From a checkpoint of a small CTC audio transcriber.
Training: soap at rate 0.001, 9900 steps, batches of 64.
Data: trained on babble in 24 made-up languages, each with its own sounds, syllables and stress or tones, from a formant synthesiser, 39062 training examples, 16.2 epochs.
Rows from block 5 of a small CTC audio transcriber, named by matrix and row number. Rows with one number belong to one neuron. Each number is 128 + 32 x the weight over its row's rms, rounded and kept within 0 to 255. All counts start at 0. Numbers have three digits each.
After each neuron's rows are labels from the 100 clips, of 14976, where the neuron reaches its largest size: "responds to" is what is common among them; "lies over" is the class under the peak. Only what is clearly more common there than usual is listed. The data: babble in 24 made-up languages, each with its own sounds, syllables and stress or tones, from a formant synthesiser.
# gate: MLP gate (model.blocks.5.mlp.gate.weight, 1024x384), inputs 172-214
# fc1: MLP up (model.blocks.5.mlp.fc1.weight, 1024x384), inputs 172-214
# fc2: MLP down (model.blocks.5.mlp.fc2.weight, 384x1024, transposed), outputs 172-214

gate.627:148111116120122104146105095190132169155178111129129162148064184154145186076131132167113113084214118100118177124090082108158129202
fc1.627:136064123091107130092044082137160141114106070142113126102109117131134069114158105099125120092160109157129142129073065142148058101
fc2.627:155133142131110114107102133139147120142114103143127167052046183123179142087119097115114072082134118119146148061098105117126126137
responds to: /v/; muffled (low-pass)
lies over: /v/

gate.203:123190131054076117095102172069156093138091159129172111139158176100116151149246075101079092093146122081065090128109163163141131070
fc1.203:120114155130101110108181085107128187150177188150143160169143112147090120144145082134133110106094074091079147148100155111099142137
fc2.203:116153110140126155130150136134170166149143143082090075134132121092169153130100134131117119083112168162112124088127107134049121113
responds to: /ʊ/; prosody: tones; /ɛ̃/; /w/
lies over: /ʊ/

gate.262:179132109181099138120113155136165129080135176118073080096144117143144059073110130178138116148207149129116105116131167108138071109
fc1.262:064129199174171203154153158145160109137090134169075096055103131088141149144144144132067134113170144120162089064120096188062125081
fc2.262:149112201136101155132197114136140169149151136152125116113097161143156106156167108135172174133103139094152106155143124110076094094
responds to: /æ/; /g/; /ə/; /ɛ̃/
lies over: /æ/

gate.105:105113105100125151158041093133157130126147140151130090121120173113124140153184128134081104117132113187181136109161150140124117122
fc1.105:104096158106159114136138126117121082120077147088102178184155117073163093196152157138113072146143144123133142111114133159143079131
fc2.105:108074147140110161108090113160137135123111132115155121088147114071118135191095063137224123122135146116081075166112127148170085138
responds to: rumble; pink noise
lies over: silence

gate.43:101136166099126161095112129157154133171065167080162089137097144181162128090098123126138126102135099142088122139142156068141122126
fc1.43:134092092096183142176127172090115064120106144194121177094132084108096082137096112146066185113091052137142108151157061140134147155
fc2.43:159157129080141132121140053066125102159123134150139194115136124112124106128168099126160112100072054131104098131133172116081112079
responds to: /v/; /ç/; /y/; /ɔɪ/
lies over: /v/

gate.444:182134124098169170189101195135166188107221103177138128053147164137127143174118115144141144117127120130166150113124186124165202079
fc1.444:144171113135138111228095146132098129093103144099086097176073115094085161150183107170174081085147117115144147154111086096208117075
fc2.444:088098138124081146105135190111140156193053169152110133140088123164070179131135171150122127113137099117148090155148203175080144093
responds to: /ɝ/
lies over: /ɝ/

gate.584:110134110091106090207148119123095078118125128149155104109111101103064086138129082124112140100148090126121113169142093133159160141
fc1.584:066157089120155068164171135157163096128105077108107133185143089090103063149086109138094111153053176177100137137172158084180112146
fc2.584:207096069055164137095111112132171131110158143176088147076142116143141133129154061142195149150168132232090095122115143128081160089
responds to: /ɔ̃/; /aɪ/
lies over: /aʊ/

gate.240:129136053138135121125125112118167057167168132123114094158098127098121158132136136099154085118100111122110109109072144145112127176
fc1.240:104116091114139185115114121132080200158101084097140148121168089142103138145086117151160117107113155153099106095148117108151122165
fc2.240:125110156159135142144078192100134082176103119175165139122120211146098121187093174170094155123145110081162181134112051156117078074
responds to: /p/; /ɑ/; /ɪ/; /ð/
lies over: /p/

gate.641:138190146125150108131124100115093148126144144163137158121114120198099146130111151125137086114071134140132125140113088078164183130
fc1.641:148139179125133108142188131139134048094154169169100107130169129086199142198169144155150147110115180173186175103164118146080151120
fc2.641:132110135090145087068071142110167098155165119137125067116147161069142156110147115129164148160093101126117160094161109098182158137
responds to: /u/; /ɣ/; /oʊ/; /ɔɪ/
lies over: /ɔɪ/

gate.492:126139140049117150138179093152083106075147151098151132153101143153157126093149136126150117115172119137095178101154082129145143138
fc1.492:136132110168108186129078081132157113147149100104178136170131139098109175150097095128115110112140124103148108092129106133179098135
fc2.492:129125108088092193219121083168083087165107102113180097191182121109081181112149126119116150052095122150121153144151147097131147099
responds to: /ɹ/; /dʒ/; mains hum
lies over: /ɹ/

gate.312:139146065090098162181167146155177171108159104172098100124088096109130140084094167142156114129092142166107148113088113148110049186
fc1.312:102159146152102136127070093118138124106129103154152093098112127187090101093072136153138119144149109109143146137087082126140109163
fc2.312:129102171129084070132126063138156130134115167155079121129078097168137146131153129176164154096145149128133140127065145137109153129
responds to: /ç/; /ɔɪ/; /y/; thin (high-pass)
lies over: silence

gate.495:137139138136135140109149106122111182141106129088104124140180183167120117153127122132057152151186143139137130190107123089153170175
fc1.495:146131168149186148161125148059104101205170132194198131125142161085112119123111115099114204180144122135155155096084127145153126085
fc2.495:134093162118146106094105156106045072137105112161123157099119062159051132094099078117171088108121122153170085156173104121097178135
responds to: /u/; /ɑ/; /t/; /eɪ/
lies over: /u/

gate.166:119122088114123114185095124153169137187104120162136146122072100127086151108147109116081124115153198134128144150153145103121184118
fc1.166:132103117107117150138154173133126093132021130145100129132129083156137145084171149094099172083136102127138142086100093146161122074
fc2.166:115125099059090099136104151083142155139159142185144122070151160113147125165128090121123148168097127143058149106119128115174187133
responds to: voice: child-like voice; /ʊ/; clipping
lies over: /ʊ/

gate.213:155115124108153161120141086130184136160090117137116128139087103095122109100121078143104127201144152046167142128168105104137131124
fc1.213:179035123120104138118123137112152148100124099084141128194086137105074124064130112128178088117100112175089126142208153145097093147
fc2.213:138138117080098133172123117149188090156159126146144152160125132140143107131171090111155158095114140135068152174198120178132149115
responds to: /ç/; /dʒ/; /ɛ̃/
lies over: /ç/; /dʒ/

gate.259:145188111121110131096148147126150200093145101160126147091127138095097105076136086136157124153113148122100121169129136161160137143
fc1.259:115159116141131060115089106115114077141147165117106138149141129102106065119096138120139155130163102144158185189120174162171114072
fc2.259:095087132156156182071158095132182156130070131118084111131112062174143137122152186132154149094152089113127068160129056141158136133
responds to: /ɔ̃/; reverberation; /ə/; /æ/
lies over: /ɔ̃/

gate.3:123113084166125094157162134166123129127119151134105114145061139133160138201202140103068155149132111127134116149151132140157126177
fc1.3:148052105117129082170145093115130192090155115113107176146163087125153156077157098140177126134167084110112084146120088112117073092
fc2.3:179121098093102110148043116079142083137101135164144190168131128176099184171147070100104101073138100102121093079114121069108150112
responds to: /ɔ̃/; reverberation; voice: deep voice; /ɛ/
lies over: /ɔ̃/

gate.767:166138168173196164143113198114131150103138096119072102159141160113165127134121128119160069146178159148157147172164119053174125121
fc1.767:163151173057138221134121129127132147072134141143104144103117188133105115122147146145089136119135182103106101197143088073114102113
fc2.767:112181092150105175160128131140149083096112168113126172115137140127104127121107140154128126156068111116053111148221156115171085101
responds to: /v/; /y/; /i/; /ɔɪ/
lies over: /v/

gate.129:151097127150118120120114127184150133116085049109104138090166177163099155146137118164154151078101140131185127189108132134110140118
fc1.129:102134127163145173114130066082069111121160067115150134183123113179108122137130163098064152186095056149122130093098176148090162156
fc2.129:131111110084151114120148129073187024109065125136097107082094124089127136113125122112070116087147162130194124098171101173107086088
responds to: /ç/; voice: deep voice
lies over: /ç/

gate.453:146111122137141086133115140151114141084142176135058092102097106227128115131165154169127102130155165106148140147108125109162090142
fc1.453:129167159078174177154152079080122139122090134103092095133063154123147093116137135194157162150148139176106097124118096078111196178
fc2.453:145179117115138082144121085140127092157121144145147114120082143133120118099195135114138141164125182113076149145146138087157158143
responds to: /ɝ/; prosody: tones; /aɪ/; /oʊ/
lies over: /ɝ/

gate.527:085101115167096087151157126203144094135135121138173144105109156165131089100157156142145172138081205098145072145133128167161109162
fc1.527:166163115159104142161137150129144141090094104166093189116102125154154163108125124185172086074106111178145160154172094111099121167
fc2.527:126143086112098147159112108121108063162177138117195159161156107120144136080136058195160169124119117136124159154120089112089085109
responds to: /ɔ̃/; prosody: stress on first syllables; /ɛ/; /g/
lies over: /ɔ̃/

gate.91:126142117096198115134160135185130109099132101108130166112105141118140126165090078133089120141108153123061117124129130094184121101
fc1.91:165167127091100143128093139129141159186076088159150139130118075143159158173158077139072096072147143106133125151130166097145025144
fc2.91:111093128180139071126115143131087146155128124093185104103114127103147115070193135085108055107110105151119147115156131055158099146
responds to: /t/; muffled (low-pass)
lies over: /t/

gate.244:099121145107092166167169121169158143160155087103173125164126124092099090129103075102125088149151130109200055107158101182107141048
fc1.244:172121079105197204173101075152132128173170091116137084093106114117171135117151093083112152096159184112114081103081094118111125130
fc2.244:140055172174095144139138171117145153150170109062100106126084160148107112106089213102167149150202115083107122142111140150084152127
responds to: /t/
lies over: /t˭/

gate.485:113124078166171119137121113131102194112126163097109113129115104134129116120134188177154137129162114146178190128154146132185144086
fc1.485:133153152161113184110172128084132137119118178135156159148176144098124121125102099079104154145192122160079171172183159160170141108
fc2.485:077118150139143153041125100132136051134094127095051168140147143142135134152188102090120122119109118166120120156108133095088124134
responds to: /aʊ/; /u/; prosody: stress on last syllables; /k/
lies over: /aʊ/

gate.33:082170125113175138140156138093043123170102087154100156139078096149067121145177073099126136106085156135126057116122077114090126092
fc1.33:114080155097135141113116151145091130095093084073173154184127121141105093120148118131052103126119150137077166081139108155139154138
fc2.33:141102137110111156152120121191102086096111115132145115154154100156088149144114155137123162155111107174158136086158114076138168167
responds to: voice: child-like voice
lies over: /ə/

gate.88:094126043131125091130166088202091168122116104142124129134108139090099137133103115128156100163087185145122068157134170108151133124
fc1.88:152125190147121119166088114134075105123156084105092145140151151142139143142182154209133174147142118074137125174177164098098093082
fc2.88:118106119131126128083161156088059157144149128102133159136118175041157141128070057072137137202185136078128118122138163139102187129
responds to: /ç/; prosody: tones; /y/; /ɔɪ/
lies over: /y/

gate.620:108108153135136143106132080101104138110150196116136131146109099189086109110101168148071104117157119059151112143089155159216186166
fc1.620:096115148154072131108182113179159148127120182188145123154114137113142112115142088103140101080070141088153107183116090165174144131
fc2.620:131114119154139175173141117187175105136137114100085108100133158157136108135154107109148150071161107163121113153138093138027112095
responds to: /ʊ/; prosody: tones; /aɪ/; /w/
lies over: /ʊ/

gate.363:107107112115137143116114090163191090183136159139166116163146106129125168161171085078126119107145128118127107117148106159157114136
fc1.363:157112158161096155088102146132119099119098128101095088141102178177149143170133122163177124132168092105147152187128142135195105138
fc2.363:091128087189153103165117103133098158134147069152171132198109177166119115126134180126130168116115159113162127179081130154085210169
responds to: /ʊ/; /aɪ/; /ʃ/; /ɨ/
lies over: /ʊ/

gate.181:156128188133175174143124110134153156152109131143072127099089183086132144075136152152082147110119217124055144188170120133122089078
fc1.181:171144165107180097127170110132131203188159133123149108106084061130138167128145095111104134149077114109114159098134117131098113130
fc2.181:113136065131091125124082099194162109117112125126155115112153111122143170148110169121188110117121115190044128143143149103166088092
responds to: /v/; /y/; /i/
lies over: /v/

gate.67:130140142110151211151157057183143127177122119135106107119060111151090132106160144068087094101166190060083130110137085121192197113
fc1.67:125170164101122153116154153094169156193109152153129151104139163146165126159132151183140096109133090112169107126112138153153112107
fc2.67:090122149076073104141091153146174128132102113166140131147160125149128122133121107168111115057069119149175132075147152157122125152
responds to: /ɝ/; prosody: tones; /aɪ/; /oʊ/
lies over: /ɝ/

gate.71:135110106080078126158078185141106104134119168184174158053149184179109071118093145137142121116167148105150095115086143136115119141
fc1.71:140134150106145114155153108081094122156121129054151152113142095156114113111123158097143182178159076181103157146143119161201085108
fc2.71:096162118116125109108104133110102173158089121156137115138142100100090075109105189176240130101169126078060146142175128147082208122
responds to: /aʊ/; /æ/; /ɔ̃/; /ɑ̃/
lies over: /ɔ̃/; /ɑ̃/

gate.192:121135132085116135129110075205093125151133111151171170111152136225136168160048200127138146092114169147132151082117121124174114094
fc1.192:114149107097118094108172153167087146112135078185154155140156116104153167094116129153079138089105111183137107144127175112063130154
fc2.192:101121160090132122085123108113083110170109148153171120161152128147116104102115102167132162107135188137129121150066152004210100102
responds to: /ɹ/; /ɔɪ/
lies over: /ɔɪ/; /ɹ/

gate.738:107099156158173138147163110125140141188125080149103119185104135179140125121140150146160119067142139124134107155136177130040177150
fc1.738:149188148142123150092123162097132071121163120145141121158127161183152141138117108198184132173154176175139096143150176096145113138
fc2.738:138135200074122133130140133141148139143101102121140172169118134132110125120120107106170159160093129111118133228116188111137093193
responds to: reverberation; /aʊ/; prosody: stress on first syllables; /ts/
lies over: /aʊ/

gate.96:078060123208156126103104165131132152126178143159137109109154141074135120144116125130067129101107100092116147111113106139138108153
fc1.96:083102129071124102147111132167131143118155152097216090059134137146207164114156173153159181138139102137133157123056122118155203162
fc2.96:106117107126163224129115126124132133112116098129112105080141078104161117147165156083139106106143115084128111073131096201127094063
responds to: /ʒ/; prosody: stress on last syllables; /f/
lies over: /ʒ/; /f/

gate.183:167200065167160084096114132129144126123133132172119139138181146101091154128162169073144141072137108117102109109127155166168159117
fc1.183:139116165163099113096107123112142153121144128119149085124140093077163102136112125154125106162147105127120100132079150161098083125
fc2.183:196129119108111112131109102123136150154111118203088102108146135129123114108133116148125111137181083102138119131115187132195131118
responds to: /l/; prosody: no stress; voice: child-like voice; /ɪ/
lies over: /l/

gate.413:175214123152180151149090113119140177187074094132084223085127125130163123109101132141146050068112104105148156159132152119104147089
fc1.413:076131117130162114135105137136097079136111167159121174171155165070134194214082164173100072107189136095143154180142173104136175114
fc2.413:143211064141103146100177146080153180130089127152133131139141097123128147120089084138161021166171172103112105116145192059145107179
responds to: /aʊ/; prosody: stress on first syllables; /h/; /ɑ̃/
lies over: /aʊ/

gate.235:132082162141049111103127160152177205073112120174127137158126147135145183142153158129151096082121103131124180099146113128200158170
fc1.235:137157157078168132064128093046099115104096134034096083164129110155143083128147131138150130177100120119114096097111142153117103129
fc2.235:133129140156121119101199124126105189117098087126113122129078180141116149143102143100140094138111121174088113104134084130187178149
responds to: /ɔ̃/; prosody: stress on first syllables; /ɛ/
lies over: /ɔ̃/

gate.493:138151126116108121140097163093133073098168154135145126142145101170145107101097145150136089102085126128135170120098111148135120119
fc1.493:088143104137056152140144119107123140134178111112164108103130159084138097207120130096124136145147161080118125145112152104143157124
fc2.493:103139134157173148103182126133128109185131104127130119092074098115145142132096088089129104132162125161119201111032106108104107104
responds to: /t/; mains hum
lies over: /t/

gate.765:103128110097093172103186153153160115126116147187134115120130125119089067123170147185084107101149145098162119149093136122189190105
fc1.765:138127115084126139113108153156125129152130090131118166142167117123150139141095073071168145167162158098114140058118115056065076149
fc2.765:132165148071090060062131091102116128146116165124150124132096097140112106106105148107093118210105151096157128099151164154210121196
responds to: /ʊ/; prosody: tones; /aɪ/; /w/
lies over: /ʊ/

gate.436:139155115160202119060138158125103127144149053167099096133077126139111084136132113158032147113171132135161142134184181087138126103
fc1.436:068071142081099166161163122071163141114136139069165139110117139122166136099168132118159048135146084170107152073139145181116155163
fc2.436:095152079060138156129125086131122099071175140165199135098176154117127083146177159159115101060067164103056127209116144093173090158
responds to: /ç/; /y/; prosody: tones; /ɔɪ/
lies over: /ç/

gate.94:199060105194125126149160145110147100050128094077125178122144115114132172136148203096085132109165132135162135134115135170120138087
fc1.94:136087135177076112177135132117114133122111080174112129145184075105135137122131112092107131151137122131137098112176121107181123131
fc2.94:127129107159146111152107115175082142084176042132144169124115133090201115101120149131091139163124158131149142145127150126139125144
responds to: /ɔ̃/; clipping; prosody: stress on first syllables; /ɛ/
lies over: /ɔ̃/

gate.680:225125160130130101079092113114123135180078080160159154112116102159096064079133081159178131110126094155113156147144054052102100102
fc1.680:130124149144070134162089127109161081159073131166114102128160167076130077121103122072144133102136119075149136098158135130114090148
fc2.680:120138084185138127115150154175130149154094124087237109118157102109099130082148172114100105125185117077175104135196099102097176132
responds to: /t/
lies over: /t/; /k/

gate.165:080154090090129121127153146139106133126106103171160123148120141176121106155171074081136102123163145082150112146157196111163055083
fc1.165:079118146102156120164158132120142098126150129102090111068134131102128125133110197139099138252109140102160135107128177191188107102
fc2.165:125120174073169111082106092147121168089080165122152109104118162116137177107152086087163130164141125147162131148174106051175179123
responds to: voice: child-like voice; /ɝ/; /oʊ/; /aɪ/
lies over: /ɝ/

gate.563:122079144151135102119191094180117198133124187156140118089130123072059167086107147080147129122137104140060152183167119163198098137
fc1.563:138097119090164176125159114097078104124124108170110113134089118107086033177174107112110105175108134085121072136125076137144128038
fc2.563:118142138169166109108157142097123128164129111096101100149124126100057143127154107118178102136142131114096151161108076106104148143
responds to: /ɔ̃/; reverberation; /k/; /g/
lies over: /ɔ̃/

gate.143:167120138131128122127219113148151099085081111213132155142112181135153138151082120158109118118110139075115070120150063124164095134
fc1.143:159101081185125094137165130087137104176188064193133056192146166117147041116099115156096148182144204075157071093149133072156157127
fc2.143:118047179165115163149095169158148158126091117170136103104082091129152104079125106132180152185189093154119124125106130120078072102
responds to: /ç/; /y/; /i/; /ɔɪ/
lies over: /ɔɪ/

gate.581:148132172180126170104102164069137138134106061161099113077107083131069114148132090139177142115156157128181084166110149178114123141
fc1.581:113100117150085156135129145102149195162130116224151137113092107080105153081162089132175119184195068147122130108171153099111122144
fc2.581:149137169106182160063116158146109131116093166106163108117108091089134113109141148178083128192101064104145152106168074130158112150
responds to: /p/; /e/; /ts/; /ɪ/
lies over: /p/

gate.558:160132066140144114163136129117112105094154208182056109113190114106158147153117175121067105135107124064176152112142136115066094105
fc1.558:156097110128182135111132137109146102145074039116130097093093078100143161121144137091114146139131169104145111151105106121119146114
fc2.558:146162100052158117118117167134103109166105126076082116150171101147101150068128150081173134131059102085131116151107162110164154128
responds to: /æ/; prosody: stress on last syllables; /ɨ/; /ǃ/
lies over: /æ/

gate.660:105129101111088119096163104167094053124094126195100172073080088107135169156120176150136123166065106107112120123108113082126143082
fc1.660:106158136140099137094120081122080138100144092179151097079133142167145123134118099100153093150135100132070116140111112176139145132
fc2.660:137189116058095157118126116117078101052111104202149145107117079154150079160210142150099093114090135180108174102109106076051116134
responds to: /ʒ/; /ɪ/
lies over: /ʒ/

gate.65:129116061173107123117168126145119123095110086096120123142126136083105120154140100146167058089128119188124092155097116105146150096
fc1.65:207186121115114133139161096085107108128097134089161143175119116095101140094162190108125150176068106136110143110095150146090182114
fc2.65:168113099137153127144109122179056126078069149132155152123107134101080109137176140151125114089109107165143156169122184132171128128
responds to: /ç/; /θ/
lies over: /θ/; /ç/

gate.212:099118126127108104123063130172152124110100172161149170081113129069119084110112093112194122141159151084085099138135120202109135133
fc1.212:104048174086089095110115141130146131099130144074145144124112096130130170138117073112166103130101128094152143121123185153155164137
fc2.212:099106107039166167103125141136116180103129120120139130147190138110039140110158179127145075055095096101162156096131145097148093118
responds to: /ɝ/; /oʊ/; /i/; /aɪ/
lies over: /ɝ/

gate.486:085133058093113117100098107091114151085099109092115130113059187127127140131146115075146134138062149129092175101119133110050099144
fc1.486:124165134121135103160109101120156115129073139114157139116173153100155123055084172088170134181099140138175159107138139100108115167
fc2.486:136112154105095147148137143085111202121114124140133152233183118044130156118149102120138101144137113095096157165159163109131163114
responds to: reverberation; /aʊ/; /æ/; /a/
lies over: /aʊ/

gate.742:135051120141152133148039078085150118120167120139107186122165133146095115107094162148087132143102141137145115132153207137133175107
fc1.742:071143087131151181134104147128149163135098083088158110097151134162143095121098125146116175140128128131148093089114136119110169134
fc2.742:090168129141231134155130124135103110123097123076126185109122092189104161102108184151147085115127128160119179112144149132166118135
responds to: /ʒ/
lies over: /ʒ/

gate.394:137107148163175199156140154153091143152173160098127088130107070087092133148070105133065103208169188146138088183171078105108169131
fc1.394:187141071113075108156137101142124140148124132143182081105101103111035109126141084085160065064104106151107117164121105144146139126
fc2.394:173095127154130164192135124134158134153167103094105119144170100139136120164149096083151134100148123151160135185101140126101136081
responds to: /ʊ/; prosody: tones; /m/; /w/
lies over: /ʊ/

gate.113:138138131131106165158125130113115121111100134103148165120136173125137102120130127166144061135161155071174122049147143135169174180
fc1.113:157173153149096172149140134148089140145173158091158086114130107148158136083195118138088154145173150085061137125116119180182093108
fc2.113:116084115154091090105149162137123167143137155105148145104112184161116122114146134118115127125189145114119130137105099161152135131
responds to: /ɹ/
lies over: /ɹ/

gate.109:152170130116086140134092133114137140088140080152139081131090073134070176124078108072175068090167143134140156169154098150132142152
fc1.109:129111102085064162116141113145145140127116066114174115059121181122121136096060114137184110082130182127096134146159095164152114191
fc2.109:143137131106103105163138163097160129136146145099145168083115044150127142122177102103168113110064160189096138105184131193150203157
responds to: /ɹ/; /ɣ/
lies over: /ɹ/; /ɣ/

gate.252:119086113169159162136113087135152082085106144119134119077148117132134082171130157096141110075172073124141157093093137074135126150
fc1.252:130107077166142115132106114110132122150088085153142155114103128119114149215123114129148133180136104140097171085119098109153080100
fc2.252:047159144160042213106087154086181172124079158146100150172157126171160149201155144094121179158120137138122098150084141128115138150
responds to: /ɹ/
lies over: /ɹ/

gate.735:098112118071140125176154099145137137097169135153179158075101177108122134109148072108153094094106090139134138111175149106140111158
fc1.735:106118094046110167198141136214105147112145072111070085161150097130193136172130097076094156134128178090130127083129128099169140086
fc2.735:106047088111125142081112162136127128139123118108075132144151159112115145114119110128157073101112067117121095055083178124161167081
responds to: /ɝ/; voice: child-like voice
lies over: /ɝ/

gate.526:144099158162075122146138174095188171077149128140163140097144138103090144181124166146049112084146128116119162068085172142156145082
fc1.526:113142088138152096147149119140109154160116126167101138092074134084186117112111145208133132079156096156116179179176171178088116157
fc2.526:061082124076119100177117150122145114136073153098076095136097134154134098202091100126097116183213127141115158167112120121123115160
responds to: /u/; /ɹ/; /ɑ/; /eɪ/
lies over: /eɪ/

gate.475:153103169134156224039146132097162126139117075120135150167097127122129121110161128126145174154102123082139067130128172133100171188
fc1.475:130080101114101135142170147146086169096100124136150115155072130152145133095113109094092089185112136173113133148071124168164110097
fc2.475:138193092099106206146062195151116123118134181166100119125124169066170170153158148122197181141123200159127163121168141121165158095
responds to: /aʊ/; /ts/; /ɑ̃/; /h/
lies over: /ɑ̃/; /y/

gate.40:113139168148155192086078131115089138152131094109081131131158167103096112136151071145110111115120111121038073124091090118107126088
fc1.40:149142081091147157098073157140130135141129087160139162112107154167052124126240142143118137126142124124133118190126186092117121136
fc2.40:128165162101174125114140120092142041088163103081119107070111161118152123118149130158106132119144114188090140107149179124131117152
responds to: /l/
lies over: /l/

gate.507:141147087125149125114102114158147138119133119130124199162091155143167140103027081145097164103128113066135102104148167071130165122
fc1.507:165116143190110080103197108151125170135161099117104148142139108103163197096155125172106117148096075142147053104155088103128155143
fc2.507:087200174187154153137152174029120050147085086106150139118112095132126105091121117210119134169127106172099089109118131147096119183
responds to: /ɝ/; /ɔɪ/; /ɑ/
lies over: /ɝ/